{
  "dataset": "cartoon faces",
  "train_examples": 203450,
  "encoder_activation": "gelu",
  "encoder_parallel_block": false,
  "encoder_layers": 6,
  "encoder_positions": "rope",
  "lr": 0.0018,
  "grad_clip": 3.0,
  "ema_decay": 0.99,
  "batch_size": 256,
  "warmup_steps": 600
}
Rows from block 2 of the decoder, named by matrix and row number. Rows with one number belong to one attention dimension. Each number is 128 + 32 x the weight over its row's rms, rounded and kept within 0 to 255. All counts start at 0. Numbers have three digits each. After the name is the row's rms in percent of the matrix's.
# v: attention query, key and value (stacked) (decoder.2.attn.qkv.weight, 576x192, the v third), inputs 0-191
# proj: attention output (decoder.2.attn.proj.weight, 192x192, transposed), outputs 0-191
v.133 086:090157135150154205066111088084135083144113109190104140087141075112187166136110112070119178151101117088107156114099120125150152143135153160115096127087127096154101109161123113135146180134141142178133117122129139113127092152085092078129158178180101148037107164111148177101127105157162124117151142129188134138175122132148083130139139097146114086128121121110122148118102103092150090083123128074041146094138140110116155151121165208196163104129199129175128122142099106149136166173076102103045069122114140121097125088135105103152123075081056168163102143101108131114128125087101163186
proj.133 086:158143117147080069166097174121100152099108105023142061131124174158064119133151122143073115158165143170111135143150103157093080146139131067119122101149138130100138121089115155138123090107109088085140085078082099182163126130174106129098044097134148179126132098155108079155144134107083127126115106103094094096121092103116111154069118146105126164160101154114131152136129120120135111134102112119146139132131060091148070119117057092087107113177083137104061122173110145096136118120182160198157160112146109106113128133113096142072086183131181084170135091161149063194123152139134093074
v.134 088:155145074123153136164058100088119166158154082085152114132161129110117107109071121159172103097084160076122106120119086145105092148144101116169118106117067084113156152120120124155121179147072141205147144104149125151084184112151137131082110113196062112144153112102097082087130141138174127115147154170158105058104191070189070135176138140113138165161069148139178111154144112105163069131174099098158118136095204153085102175080135166119117138121096104148162152175099156128113104157134099068134117170175147100214166141129098114127109133124109165153099154128169131103162101128136129109
proj.134 086:094175179104099099122161184132105104093110163159127115121133115150057142157160139100085143147162078103151141109115116070182112140162150106098094162118171136114077125124099143123141110122193115090111122191101145063165080138129135181131107163138198161140097101142134144114097131172082157137096151131100119212158080126077136132112095140116091082091174114166112127157087111087069175088107154146112186136096061108137138184105122085163186161141125151070131144129153126102147167124128148124126083151068115131041135116126134179151117122142170060171078164086082153116105141088099129115
v.135 088:139133109165100145154110129128111116154108082151159144140114102137154135107171121099108141178156121129094119110027165116137127142157040094205134134174145124147163159120104120120117111132108105098137132115126104134076149160125124187120160113134117159148083105129134143185062109163010103127128158129144091139156155121145158153157109103061055120180123150099158123167110108025091121105095138156157133104048157116162145103064110107130153150111116113119107132043168146110162070166110138138097069123106152101150109125093178144126101099122129086166200105132106096139116121185136138074
proj.135 088:113090133094092124140153093091141128117097092096086074118143111146090174153092115150086109082096164137158140098152077126108115122138162121059071116050108129115098081141140147133211136108178138157078148119106098092109105087133148110187142135097115104170159107159150089041139123092153103118124165110120168092105125110145067113106164163128163102072113119185113139097126118182156090121122139093112149107139106094150116120115110176114142066084133101133138122180069102095092195061101149090118152178150104063108148064127136109109135168105113202132095106118140105086097120054076116160
v.136 101:107146182119105132092133152147128161108054140110136129085087059136119094115100089111125135120120115142083179139222124119180119127156130105169121102112141145147239227100139131127155119146139151103137041081107077082141118134128097133149097125094140154141087153133139073146107150090156085125086117176116143079167153160097143140123115151123065147147162177139131091131105206143136167087121163110136143163153109091176145141172127160134178185143166119105118107113133135117156118113131171109144154147153101181097155101124161176159132107122142154208117159181087157080089116069151115171
proj.136 092:136091100131140135142105099173101108093141075143173143133095205180152167113183137153120174099153154146147145089021106164134140163087109122098092192124094130077061076115069072121123132147114119158163162165215221096138145124145126144106162156122114107068137086127122182088169155104127157144184159142117104148146167108166145091116144145144148142103073083125178133137126088149183093104105116105111101133130086160097097135122138086129112153149141158100160132125081142070043137138120099159120155148060172102129151159104076119106119128119143089109132098139145139179117120144150173143
v.137 098:102090153108146165114205165136130127152155106128077123172113109160165122147120163152112182122122115044100109139098119142187153119095107160185164120155160116114110098156158063120120117123110140105152157117118159151160119129107137114121121225150125145115102160138093085068109150116169205158151142168182151103160161169141118143144176094139133091099062113115158104090094136145090153104154175110134130068123074122132153100173146098145157180161146124190126094088058097123128174134121057119111162115051138086072133124133114171156119130196195107143141115197111136123144132140063157147
proj.137 093:181175142165112124145108147126187129122107145081164101077168180131149124103096097096131083145160107223157206125155233141113123127071137132112078136105099155150153110109074182114123094149153153158148106160113116148129110144120079164100139116162171067177151109123175138144151151137098113095135079153133166127073104110088143118113162202113092166125200174122101159132120113115177106186063106124143107136084164149170108141135129140120095066122127120066147134132176144122091079117115132145143092119127150157142110145133103078063161130081072165093133123102087152120108136166166093085
v.138 091:115133146102110143137112124126152149150128211161103177171105134120130106077138145118117152116144114140198096157122113129104121138098096109092132153141145103156140134092173146163085151052126090154111083153106131119138147159149134138077132138085098125139132140136184091127175233062048110187048111149121098089091067152147127078085151126118133106134157174052173123144100196100172186180111150123080115118105138131142167139077148161163109146178135117121206172097100076124187187129181154090115092134103113160117129151135123148132114151159095129127107137111093110119101093172097089145
proj.138 090:101174095137084193137112109155098082104077092152120145085159128181097174185128088149151072106078139169068160091085172104088099166165089172140139113079170103127171149169109129070128108161137152130126112142099137089106131158112183168133158150144200099120117092079132182063137089187107174146196135149082102175122164103167117129163138124134121126127110065192154134135133129088178108112087119138149124136174134125148103114181090112141120133154133181091073139176145127164050169153114126148113184129144113166145106127125113102153112099130128113122127106139119173170162177086143060121
v.139 095:174103161081201102114121141149080145121178192094117091106105107136085139156167086137096121127138107160102129127086090134108137104141066157124130113123101111146122115103121140110132066093119113188152124139063106067100160115085123118122115121090081157184099140141145137102093106191103145164132104082118128111115209170180138130115112125140157145074146124142033113170145132169108130142119052109128110130151069042010146152101152087140135173132133131110148161092089148133145073118128085071085146178073130151161118116144185142122084109114121093136107088130148157164096113101130109113
proj.139 088:078175091123044143117084136180159071124137102165129113115081112078156147145126155164189148118142114094140095108138115135096104132146117097184132121083139120146171085112184144165158171162109111074073123075139129174126139192181138132150126075125138075150142117115105194134128170085088148099112164135132167131114073097074096054194125138121095105104110152100156068130133095100096091127149166122129146106107129235183156147101124150150136128152127103080124118157196135131146165124091181159176120114178103060093135129133094126096163162187105146138113158105117110101098143126102153148
v.140 104:123153121113163105135141081150113174109156167107182102134104096113139163097150111153173189093101091135073075143155096161134137130178056106180131112065111131181121150097114145073170105140131170099099136113092156095137120156108104109131145115144195105172169160176181112106158175182182144165121129154142114103144112095160118159176105092126087142150106141112022227110092120138082093131139134090101161175086182089164132155175146101120158119172156179137156125154147142202121145088201162129116126113110085134131139092170125116122124135108109145112080095118135156153126190123084124136
proj.140 096:106125146040084113112120156145143057175129064172058192148132106134135121135155091121098102162148134111146168047143161129164099084104145134139165140127162123054123105161143103199106164147090101120158148111160127153176143153156155121120112122130117124158105086109104111138077063108079096019132161080080089145124146144111122073058120128169172114120155135139153097149174123083113126102104078170177119132128105164172139106083060140125131105159118144136085145149149156108121118149081118105148180137170158084145154183145148141130093075143159118159168144156117107097138083124132176098
v.141 097:168137125173062108150170125090133174107049124136124092019146117120097135120097159041152211153117152147187207122112127161139115131175131175140087137103057103147163127124112167095121155104149133129118116144152092138126148086112137096129122146198168147122088053097112171199150170175085118126174114153158159140141158107120098153131106108138140075134142136093118141117107158119214085177146121145174112144121096150155119165159138115116161114093173104106130094123090157087116116085077127076146083083169125118167118142119084133092094149171112108126126077153129143144140123085166116108
proj.141 090:156109123176145148172150131185143111103219108183119179142144117101153143163071141202075077126143155152081100088122184109099100121071147132057165129106176132138071116092115082169137144146103091101132134118129181090157171120137130143116120103102102090163144214162129074110135110109126179119119151127101079123088112140152142101087140136154187159132119100115145077131128138202052146106081105125121156134126196107100137167164165135209132143178102133150131134136123161138137158171091104153085111124115150089080128136099166107201099098120146161118113143113153129139092168177069135118
v.142 099:119160120127112126152129111109128129121132159075096079117069121105146123095116141151171118125175115090100105118152188157099097109115193117132085156132156123083118128127125123108075165128119117114111145121154128145102091180139082096054151162198093167113058145119131142105113143121088170104106106155086098168146117094175083144137139166119154115128090209124137128161109123167096082128114056145191173071019076126110173144158120100067129139132113124136158174174081149151126050153202134135127111160167143156109112072097103160139036102142104113166100122082150146131114117129165111105
proj.142 091:189112150126173142112119104166121158103149135122127195088144128141157121148156125073122155146110109133143121152086125138154123090098093135129166092107112165112149137099144156126183146127160104107139134122090132103137185154112159150123081130084096101202213143153160135124107089130147116134198152130124139109102118125079162110132111180067119114112146010144127120093127114100140138095113138117061105184210171105086159135099128152151142149191141117135109074135115135140109170150029148086113086074104111091147156113145140107170251113111145143121095177157083083089138130144100108154
v.143 092:118166093154155131161126086116098169201108087092142152181104119123107145148133103139143128166114116188113107151166126062161183117104104157167118183129092134168119123073089119080151155128169130183147155121140122150178134162148143143140148137162135115084140126082127153201110118155062168177109078138148146079120088083142102167145117130171117157084137114131164109125096127184140126128116097105158142145137132093075112002113109126088141127131085113160148103108119081069136171118052052145111182109124173168170150125088095130143126142114133113106149108131176124148138177136218074097
proj.143 087:143141150157094124127102128144109085102120177138161110090133175150147159118091124107180096133086111117092130103134095135145125150151150085114116117116171105108113123154127122184134128124086129085117169183133131158070121113139128095158126106137107141126056165164176138099125137133144108097178171114154131141094113144080091073103117117162092107157116109126118166160146158101188139160164197132090094073110131190143073112103170146096129190175161144130192138176131229195183114096175139064146122183133093123109074226108153126163105088125121171100091168170119129070091163138080142158
v.144 097:152148144146111146104135181074164150182100046116104142115181182115104145148131119163159122131137106104119145145123110146157148185088113089164146137110085157151107150159131119149162082129129126149095147155145141087120101132173130145145087158147127109112222142144155143101148124081164123147144142129184144138124110217124094037133115133167042160148135129123162164137112134100199066155142159082134171139166091110213116105138091111108163119112118204154216091137093137150149158145134092141152132108138119115072178153187120167140177130120104111123072142123178076169167131101087148120
proj.144 094:108119156117126096144166099130179181122144134104122077122097153142149152091090109074088123161137155121166126153119163140104088062117143129139124124138107100044111145137116094145105113159169145118158146135140118133162166034065168119103149118175120155145105130087114131117118101201115128086157106136064098092115145092142133173120117202157179139164159098124113150130090078118120183114151044144101084136094139130090170158211126117090106097141141099113119126108143142127125127114106103112139102218127135160145130109082139128104103101153126195184193187108193190115069139131210108132
v.145 087:120083185128145139151123106100133185068136136116081163129101177142100167123084127115121104093109159218128085060052165153126140135149118082130115110125154112030153157095110145110106147076133170143074155105109136107093162141148135122127172098087093153073150101138154116119066125133148118180122122141169175071149139058163135177148114137168159176137131194117131127130105135148095140124110110146095118101130079153130092152148152120088139141159107101115084188062101161161144147147046107212178120113128203104126104126160149133144084130146136103103133120142069111175105176140116113093
proj.145 081:095201102157132182150172142155175100193161112166131097152121119148139121160207154138182151113173128089123138182172073149097096183119119106097145138179141080189071107143150148095133105139138090083127103153156135155128144115127123161145124162153127145148123117109122143151154129123119157107172083161153158131066100189118096080107183132143114064118110122119095109111139098092144110128127137068126117174124145174110137128109116125164144062076113114113114056155219101119131127102179125061112146134136061135131172114113118121106143136068116133144111128133185121072139080135038050150
v.146 088:138141090115113140114134062131149111130193058079122168075224058133115154095167070140102123105126145091136213089071123148136073113107102143244081144136141128172121102145097124162133143111087110090102106177079112129138150123133075129127136174097119102141099141102131107120100113133165148155161116164153137153108154133151103067098186115099141147123148126160141127115096144138147086117139120143138130155149065156147100136115131181080199090153139134185076117066088112133129153108141116108165108119093106087123063153066120137164086151116170170151151147182140094098108147117101079109
proj.146 087:140094136130149130127143190113156145111072072119108042195092161105102132128107148084093113175156087120124101146160128115156147154142184080125166109100183143087144131135156103155163140126147174137139142112184105108080140173127078122111171094146134165128160131137061121116146106136150116137120145058136122080204136126110151196175108127184091084161093120104086152176092159146100160139137067117176118128117158102134128137167121109177132120088083138050179080153151129134186130123094166163143101142135163157124196088128122091069191103102116153079084155071146118161178139137136165131
v.147 099:147139114124156071128118140175105075122190096164065169074139119152159154109150179131082093115131106077113116158072137181148126144114120129124069085112186134087159167211127127124066167123091141130131095121144094149157077121150162073152139150154136135124079152131130164187162154152081170111136148137108143139073038125128179125087191101172139117113106153174120111083166142126144081188102146172111070120090173156181165150106107072174126129092150135141127152089185127125159111160153099140142130082153121120103070085091152150126159141145113167094119119095074150103134123069153162138
proj.147 094:084129149124128196117153119037148128119081209100143133187122102167082187094175082163120165125105180121117154081184138127089146059135097127155163112149083176135070103077112144106164092109136090096128145089146114141159211094110133121080145141103119113156205132136086067096124130121148083098112096065083097149181173137119102136107118134107090159144135128088094134140103150105143172147177090111151191128191122083115090096162166151092128152172154165125111074128125156114124157093123149131126111119124137162148142130135146165099122131146122110136105152140146105190080189074123119080
v.148 095:111127146140130145095127160105076137136103149149129118088044121131109155165121153173193139120103117065122150144082078140132152181128145128098122118161131084129148129143065163157103106076085116117057109142106135036114136131124153143096185162115162048150145174162091138146094145137135165103093186117174158135138092207122143126140085102102118132092126051148146108185159181149124118116140096171086104051142138063136101180071123147189130163121090100075113183111128147117204136145146071077138142125115118111129080094122136128160112096135128135144078125125149113094156092123104174145
proj.148 096:169157092130097091140164130116127111140118126106140107155135120113133087138173136070092110093122131161099171143133161138088083075198108181156098162056180137125177124098154148138139192038194120138162118130110100156159151125136098189144136100167124113105094094169101141165083141150138158128127124163025121105169087043130127099160169147148113102176122195114083144124116042142150102149138115108108177088093181135110193112167200142158145148163177141131118062170093149168138163133108094168120130144149112158119172130156097182135133137124123145155134109108086124163138150117126119134
v.149 100:136151112117138103130090099181197127093146121096108114144164097135162157152123083140074115026028151091127127092179136088113145116156102139138120104160124139246145099159118089072211161155133138143183152100144117158092108120114109083127110126172108114136110098103134074074149135152080118082121156128143087125097104145158123119093091082144082146165132101153171119116148138068086141086161093126097122152147192101137123144124144104156113120094112105179128118119105184096155044127087103101145094108108099090094176154163171081122153137101106161183115142143145110128139164095174137124
proj.149 094:096110159141135151158145140043078127161098159146123096141077156115114061105113182090117129203192094069142151127175111137112176129015186126092136109102156137089131128186123178201079073087127118079106097147122123120125163147093104156072143166125203121079091126175103151149099147091166123157116115162140135144154163138116159147163153173138182117115140133123108138152136118193142148136144152115172196128093054117160112108155148144109132153159163114150122108158118116110081150141160106142104140156113147121118123108081091132131080151185089075099103145117123127149115109114078191150
v.150 096:123166127175138129196138101096114124158146156203127141128080096162133133112167159148121173157117170128161075141146148162170146177154138146089092108131139131140169102124163131077122109125126136152095195090126104123094139132109171120195096139209110103070120105097117162218111071145177093172128156140165072120137124131133124064144114124095138088100114171100079129196152154093107131146142092159134175144159066131114101075161100132104167133112171103131108062136123102099113127097090122087127153101114086203111084108208174117184147093135165075103139097149139128121171145113141162177
proj.150 088:108100117173116147069113133152091144127140091138176153107123148053108119110150095147118121105163159144103183146121138164031108103131150115164088121128078137169147139167110081139144119108143128110135159080182153113090142157177093116049125124054141143173131132163096133127147193161114136117162165102125123151069142136130147133144164120178137081173141124140115133142140163106129095149157150126117126078106150114130115198056096167118122120137093144199131195152141153100142100147133164173145094128128147113143134182090150124130102173091095240159116150123163034085069156078143125077
v.151 100:148142087119108073117133103095199171130138088126137160102160173194195140116080175119101175133081119137175101198094119064130203121154162135126118165095166139095130151150095134143140050117126127152160129095089150141146096057097180161104116158089101064106157111135125175113136188121170093115141127150178110146113128054089078101134162086103133123114156123095153150106107152148192142084151105128115138143118161150162116134098122122127081100135140127118119141154079123123146121171125108128199131103122114168136142172195135095183186115143156164125131132041185132136147155154191132081
proj.151 085:111098119132131213137186132117106116100161195142107102151132125100049108150155140133130075125109118124116162075166089155119093182123089098090160109116107117151204140084125164109088209083116139099150127132195129134111096134152090105142160098198173212195084144132104074146142138116097194124121114157095152166166132121148167124105087139103156143170126147195158116196141096195120106140096117178149117148116154111100125104090125123130093111096112161182163121095140142155131121092126167144025139141152145139154098157094119113123108174122137164085098096153089166120136114097123080136
v.152 106:178118149125135135156152049183139097110162121079145141131167199120143130083122173133154124091130154114137137127172126173136195147094065159142057195113092169172088154069186107156130169128180114162132084060186125141151085159155132130146133066151082099098182160168112081196117094114155145126133118130109138108129137120179099180117151149078158159147129149147105120143108116140118081111143149173109142141103134118126140104147156128037108121125142093161093134178110132164096092182135130159179210133140172102150105123141137170132126117148171120172131131182112084184122145101159120176
proj.152 099:100144118124124136102115177124100133100111150170088113096048104144129071141159145120106144149108083126157153141076103179104076131143154111145169076167124119119131135105099141140133163180088158120189160191112188147090136090069130137159128159063123174114104130135152046073115187072082133117136163134149147164129189173102143115175181159175090106116136135148093103123155128178160162143177102077094090137187121110151092149147113154130105127158118160098158095084130094120143163086123175068112073145107053166124125153108105120114121142098124121069131148060110139077135181180122150092
v.153 089:116148103132127181122154131165148090094163124204111166078102139106100134082149076144136094096082072129137121114204141148174105084162170119063086126184133165120087180211153102181139102118151140125179156087133143116085132166123156143137148133124125145132150110111148099139104140145123101104161113147074118137097127141138147126135162141168148095116132192176105101105142136158144084162094120124141130191162080096125206102180113191103103127117127136122043136139177123154131112120175156107093101174134066150163147147155151124156055114118084162129168123165055101134148200175164090133
proj.153 088:158066144125138128094040142095176196165104106107152098119095061114129068149112179098108214113211130147129136106120105123135175131108117105202136109143178104104171142121136099099142104194136081088089079194141132058079071140128131149124071091047114143061131124167129143161183138129115117155096128099117112155131175113145147160162093131118119134118149070096123142098078087100128145106122152109098174080136154134154062153088139115111102121117086146133121114113080109108108144135098134123161134099121145057127149105138117097144159127110145098123089129118200097121102068107099122158
v.154 098:144147161147097093122142181063114151149118174102056109105117092137110128102152172169069081120117110085193072118108130149154071190143142145164105100116123124145067132150125131100142087175136163112143201124129166113078132118180138072159170094124152186102085121200077145165162136086077177078120130157143138143141129091171157092169119138158194166123169116090203105131068133109139110141130092136157124130166111137155173097170120136082120127100139106108168113128128144117124134086127128195166160161103138117156140188069175207154122093164105135115111115097076152114134163134104133143
proj.154 095:158135083163163121101118075139114134144157104128195099140154155173179165141094110111184160186145145179087144143136126117107171091171159082090202143085125123135079112101126160160161157118142109122097153158131135102153167131120137149107085166173104077164194199099166095148100113157172114127125130142090157123156187160132175144169117109087107136162150161191146179137157126103154188092157140107145157143072131139145173105109151114168121102087125144111145136124141156141175208189146133080144109133088164157114171130168132073146170161103124151154128198190176116129115082172107196134
v.155 100:158139117133140179098089149099136142170159099128178142149159142157149142115171108104079094126072117146134133163195174155132147118124141118121058121100126181118187150131127154142061117123157130127164139143122095204165209111133105087047128033139133052112156127153164111208152098165101131114148166146126092153119162124119168096103129150176072126126104143117062139148142118079108122100099122079113109130161131127153071097102086127167082143117091170160152098210142104098106107130144180111133124067139081098165141132136055119132145127153079173173125105148132063102142119136130149116
proj.155 098:157129120091124162178096136130089145129131137141130079162102147143145106161104068159156139121176168089143134104108096044114100106146105122149127108143108103074096141118124088147158130127116107118123156091146152080135084142122120149205101168079094193122113141131063175079152151084090039172123150094157137087129108098119090151203077117134197096132172052107124196113110170190092156108116087144163123114118093127088119120106154158108095140161177108140093184088136164149193129101130103144134156180141180137129128174123165103092093144110154130127122094160154136111141191070165078126
v.156 098:115085163136123096155118147138135120119103042067127125053140156118097153064150112110149156147136129105149131111127169137132151127106114118161118075094093150174143172098108130182099112145072131128226088109111117166090105094139077107150148108106166093136201120167123080112177140197107122145102094116103157187209130151124052175126149130174052130128094155150090109092151121078143107113143181159152194092094137091224145204148163139153101143113079157139178132127116113125106143102153124116131105182141149144117128124132091115086145091122139112096137163125105146129152180123149154105
proj.156 093:122127102134141171107108132146136184136153135145097080203112134148183116160110124063089078099135141157093135154121123130149115132083113110118127163140122137104063064079122133081183129159174079172067153136149170106118128097073192131109097189178109150152128116141150189114086132110145125139145152060149112108056168105169162090089104155098136205103181101134212101103104169173187182142145141091114065132128164186127153067178121105136145130172215086113128128112104190104156108120152086159127150129134111157106145139118152161117155153111148139114161125137112147132098131143155116130
v.157 094:092152114156160189098085113132112102141135127112122123158097126107134081111117128142148122110126148173154129155209112079163087169141134153051106126138090146162037117113149128156156111093116092069146174142106162165086138105149087120032130102065139170088159089137073140154137163117078163135058125131132082107101166096126150065081135089108126156071141163155129101083137141097131127133111126117158139168118142113095124135107103102126130123109135082176109136070153139076114126186124089174188122123130105120144155115096179112155128141175113087035106116122123091136119159166071039117
proj.157 091:163080157162094140116171113133165176168127121121095161117159166129110165116102100136141148123090111115101099129085131141175167071114123065111136083119175118181186144093111139136161141133130161136067131120119042094088129196103169140137134123116130092129060158086152146167147106146136070103191145115113165151099131131140099134192141103172102116092120085099124157145151103137142112114171182074102125083096062161145168057134138135131121182167167137160181156198136117148120129092136131083105128105077165158118103102124092065121074111102135125184059151125170131112149097079149203109
v.158 096:155170161118079162160163074121158142080143186157131116109183112127142088142185101120173129068034157093127112191170123192118113135136118147095083165086090105107138153126162141118165121122103134110171110094077147133124125145055162119116135132099133146157129135126065160158112168194128136126124136142113115150179108097160121086174060123077080103045078046156130099130137164162190181124206147150143145143147198116151154171140127126127137156124160179105121095100173130119132100098140091075152110163120127123149105154114155147116166093159097106116129131126155111139176106169085103159
proj.158 092:094173089139111092039150180135133130181118047137078108107117149086085167097126140081095161121155103153126135056089167082117146124125049124153202057094141121113129118111113132098128122132157155137074100116129159100063112099154132150134118146100116117143128077134148135073110143102140181143127164117055163108099113086076130138092119089167148147135159170121158109114160063122082113099138119156135150133114084164169116156081143114134134093124080083142161149193079199148110138133091102196112123137081061108093142169163149150111096140104144121112088143128094176166076129109140133087
v.159 096:132079124086119074132143149129094169166080183082157148082127189151125150111132100079100120113099164102125123106111138105099161106140108135097134105104139124148084133154161144150130149092113138107183166155139139149097125129175145139077101138117128171105066129095095130181116126092126087179108152090118104187128123100156080135161101143142145072093145101150198087121130133194068129059147182078117161103157105135161086150102188108129204134107086143179146123116209097076124112123127126092162195100092155128150061162109125126145141113114182140171091119062141073107112134216126098116
proj.159 095:108156181187165181130118166110125048099164075187101121070125129068114108095134127161170143097117124117148104157093096162161084125161111137109104161157123152126115142122134127105154160107145168143066134099123104147146127140103102122154132162112106150102201149176181116062151136126215120108149096144067157132118123176150123130119197130143130155109104101084119130117149151090176111134114079215155111103119168134094185134128154142158082150125190147093096109096105113208142125157125095198147087085133099145129137114123113159126146152098122125081132134172041165126132128040130160179
v.160 084:117103149085115030137125192115160176124128042133162058119149164081155149128108153113106104174170120120187039118171125111118168083140112087154120101215142134165139151103157110142133154154168095150111117159108096147152129077107115161128133124156081141199124092177143107072146115138121126183165118140131078199169155144154104161109099121070136122108143182171183128171110105161119116092147133133134152135153131065163181118152132109108141142125124144100182164125122162119118093107135134119146114178150138090063167114078144185151133145131095092150116148114149174168135072140177099091
proj.160 102:162118094176112109075067122151119135180130089101105112097123142136125087119152143217110149161128120158137171112153185121113164140126204141153147138088146089133099173095117110099115156102102122103107138164059135171138109176091094192099141081186169126096133136095072151144132109136173136093128183108094156096116130084131065106078113147071159137120137069109102181107148097125179135139177139147172123138054128149150112168123081118149154138071105142135091112089131132121111179101110106159116123060190113127193112165179158073081125143129139139112062143132105117106191185165110148118
v.161 118:099108193142103143159143077186090179127157113143132133106157058214123103084133141177170138082180136136126115106165148135104097142153099181078141095146115134201122111142111113089118104129127156144135104115118111134109111154100168102095099128126177195167212112101119114107113160153081128100128141109163143168133173146090107144110103092148208097092082132139105149133127116123134167147107100180155110101091153103126134110217164100152156149156147124101132173148154100164090121083107144190093182109178092160089178133148118111105114122140157131169136131111052065077151123180082175089
proj.161 124:215176145093171149163123131107157126174101193102118115158101197093096130132140141123075147126117134105159131105101109089153094104194203100110066143213170130101183150096137203142143151126164080113123160156111181142112145130153074136130090118093086136103112115173142120159077109115217150169158148153112110143102112100159181179159133108106122158153161055120113157177124140147099130088119118101094102115077148127138092166103120144126087128090101112162126142131171134117147090127125106138146060107134118088083110099117163167140151127162085125109162153169203198152078110150122112136
v.162 091:073118142179125090131145133111070058068136117153140124158152198108105178115132123129155142149127151178132167151150147069176177094065107122057108156058151092155124183101152168163143144151162114134098152213120132130093136098140096115125145158090157164061163130172136125113118073160157139139147155124126152197115154139185142179136135122136125194054207102158164104088116087106126135086141102116102110128143078131098118107142100139130122112118119125129119073073129141151167158162119094150134091163145129110168172156093109148095098139118122107167112097169131161224065103128104135118
proj.162 120:082130132114145183137107138122131206097120113103087107085170169164093104078094146060070115127126112147115179102157132118070129087120160177161100100078086152115100078099069094144105134117119098097151099100062121108186162135089118139141118127152095084180116133157090166134061121107113122102162192098146130088142093198066146107159140103111148152140087126093114151127138171148187127122114189168135117102158197132158116131099099059137138092145084152159097100149089149075107108085118122091116108128152136095151089188073156142118124123176155133117104081128109085112155205120133104091
v.163 104:146108097063138132126135100190115143114191110106084164172146046141133158103122120152174115094145142087174124156091091157135131126132119154104167124160119156125067072144054133165118141104119153147094100115117087188182071084158159089137170132085132138128152108069146089100141174131085088136155126127149171166118129149135146141127131087063191131118079170082118085138116164114149137175132136144129074138178110129105107162130169173078175170139155109098099133118055077124121143116165080145138093082162083102088117121136102132084096053116156154167110130099100133137223135157163141109
proj.163 122:167106157158098184115133086119102095154154176047111138125149116155118109106170130106139162120152172118215167129108155096094096162170123076115142135109146173189102107155123150126131083143129138066154166086146161090048145113147131133099053139176108121099165113177141139103111118099156108118139135112064089101147060085077071178144189124133075127155091090093132156166137104087090132151146066137109139166066157131144106087098108097171069103101142139146136146109133134152133126073100162101176095133067121179093051158084159125102071152130136143160148122140097115110115112136125120145
v.164 099:150099125126169105100075167158143175188121175102112150155124092073103120143154122168111130138114133107089125117122128147185134163121136165157143063176138151125138074083177129157140113116085155149076195137097084175181094145136144161150097105132135163153092136156114153090148086174084151184110103130144096063139090135149135095104213096119132183099119155093146174134189121135183118178133172121148171106117133115135123134141159148109170160111134111121188113145127126112087149097141093119195143173109124177121093080124136177120059124210112146142096157113096210151215104132107155109
proj.164 117:144146172087140190167175110120092095173142056082136151156135087092128166148132162121176135176130071125151141163113159142145088184135130171118147113163107106072124173134151125114150142204107154102111130098128198083119114152118128132107149117148156113084168118122113107160115137146134160192166140140132128145175196159142057201121094168149133143100174103107106095103099146149108143197142121084123158147117139077140111123075053124162135108122116081166142182125133087131128137117113135131160108118156132156107047212168168158102115109089196094195175082124138154133181129138166140110
v.165 093:077120173139142132155116137137139122083143172154137157116167131095085131095126154102140108155099131152136144119088104078103145134117117152100112153129089129142161174227146105113147165136192151148189076141150117089047137117118114140147116045170167107122232119184146129133157124156155144140144104120151091126125167142070121186139143114161175105120151086161157111137073128154125131151162089117101138128105092118155125102134089109160141112158091066162155129114119109107127101132112235148070143145117161141133150156093140157210121176125131132130204138073182088124089186136083188094
proj.165 113:117150098127115124248141122133117136100098161133178196117115175158130073154107150135081134117110158194132101112154171114158107129108120109219103102135176083116129084118094151130070064177110148142147110151138095173118146141066101112149131168128087091112077151140158095174127121151116167077080142141049143118159099094147194130095177106134127143146119122097128090083164150136163158108158112148141126134170148139173142142064179138119162121160125155182098120133171132100130137178112036131122147105136167110112078078160124154109154101155116149062090154145136117119084115161148126192
v.166 101:148131114122109109129106151137072144152164132161122140195082146111142129107219141150087092100091088124109146134130112174174121095146107077102142055142136112117187068086158072110159153141088090132088203125081124126095090150038103171138088158111144168203076087146078162127156091072104140132046088172125069102131128119084137121092140113106126176106186114120148199145188114101121133081139132137170115146127102095108134142132114150097118105156119163089159116131146113154113091102155180123141155101099148147079170102160134128118105124156161140119104205078116139182132146125136126159
proj.166 124:080147128136072172162072161142138122107122083171155066167157132138135113111038150132145162196134106102135179186118109111090104124125101193085159167108065125110080155128097146124152155171170103113139147137079163087150099135124131076080091089136138161099126156151129096168141171172151128131097133073120146076071120109183091132126090159144163163119203064149068083111140086112164122180119098124098135096100149087092124110142113143136144141173103051153114162170167131125136113117131138157090142124124123132106123129147164186099143159043162127128116132125137157099103122104111092041
v.167 092:119146121146166101161127142090133103129109182140065116071094126164114048159074126145165129101141137140096091140120110125099120131139122127180134123130126196116106098177202135160184096144153158135174131044132111079153188194103109115132111095145111054135064138154121108145123148106135156121133130134091142129133168116150076113174159170193129076181056092141097205182122103120123162095133147098076078186102163109150160150098160072134117118137167142126106119174108148101088117134082166138069133122108121126106154110144111064132122113202135118087122124185083113108143120095136096169
proj.167 115:117133179066043182139153183134095113110092094146220171133125182006148097098147149136135111177114149187099153118097131137143136066101107118076105097122111075154121154084177071072142131139102096181051118113134204177122110087097162145208141147095147138129121139129132178092090109180153143120156083063144147139093128134137110147126106149089094116107164165180124168144074096099140132119163126128089126163160099154097150139155129121084129122133127175136156131155133107112171140145108120128182101132141141140135117154137089151128155134102150125143158149058138146127122076126108097131
v.168 100:121179074114137077177092190118150103119121149184151116116156180086118096125077120104146112112063159159125093164082062157098154164166106159156137183127068171111134109098143137145126135092068124185090132100114144056160104164116090121168126128101112114095093155125172170112150138113146152137129124078128167117099143130135142102080136150137112059189117173182141138147093159086123146182123180114139123125154180097106155102116138087079130107136167150125091117171147102118069143132156113163048113119143127142135034110177126091199160153186124173108135060140117146117183129103135137112
proj.168 112:176081139160106150160135068117141110067102114159095115115095160113085139125182118113157130217160088082144189102043140112101113098107122108044108153168157143161101165139202102113136109130098097176149101133135168168110122112152157126175149092106139140130133049073105118132147060128105155147171154084160096098131146096120112171081152167161142112111161123143108137152129086137142119110153166154180094071151112111109162136180112150123123147084155098144133138123163166147093090106086122096167126163134114181177207100160126156166097116129107135085155220109116110154078145111130129168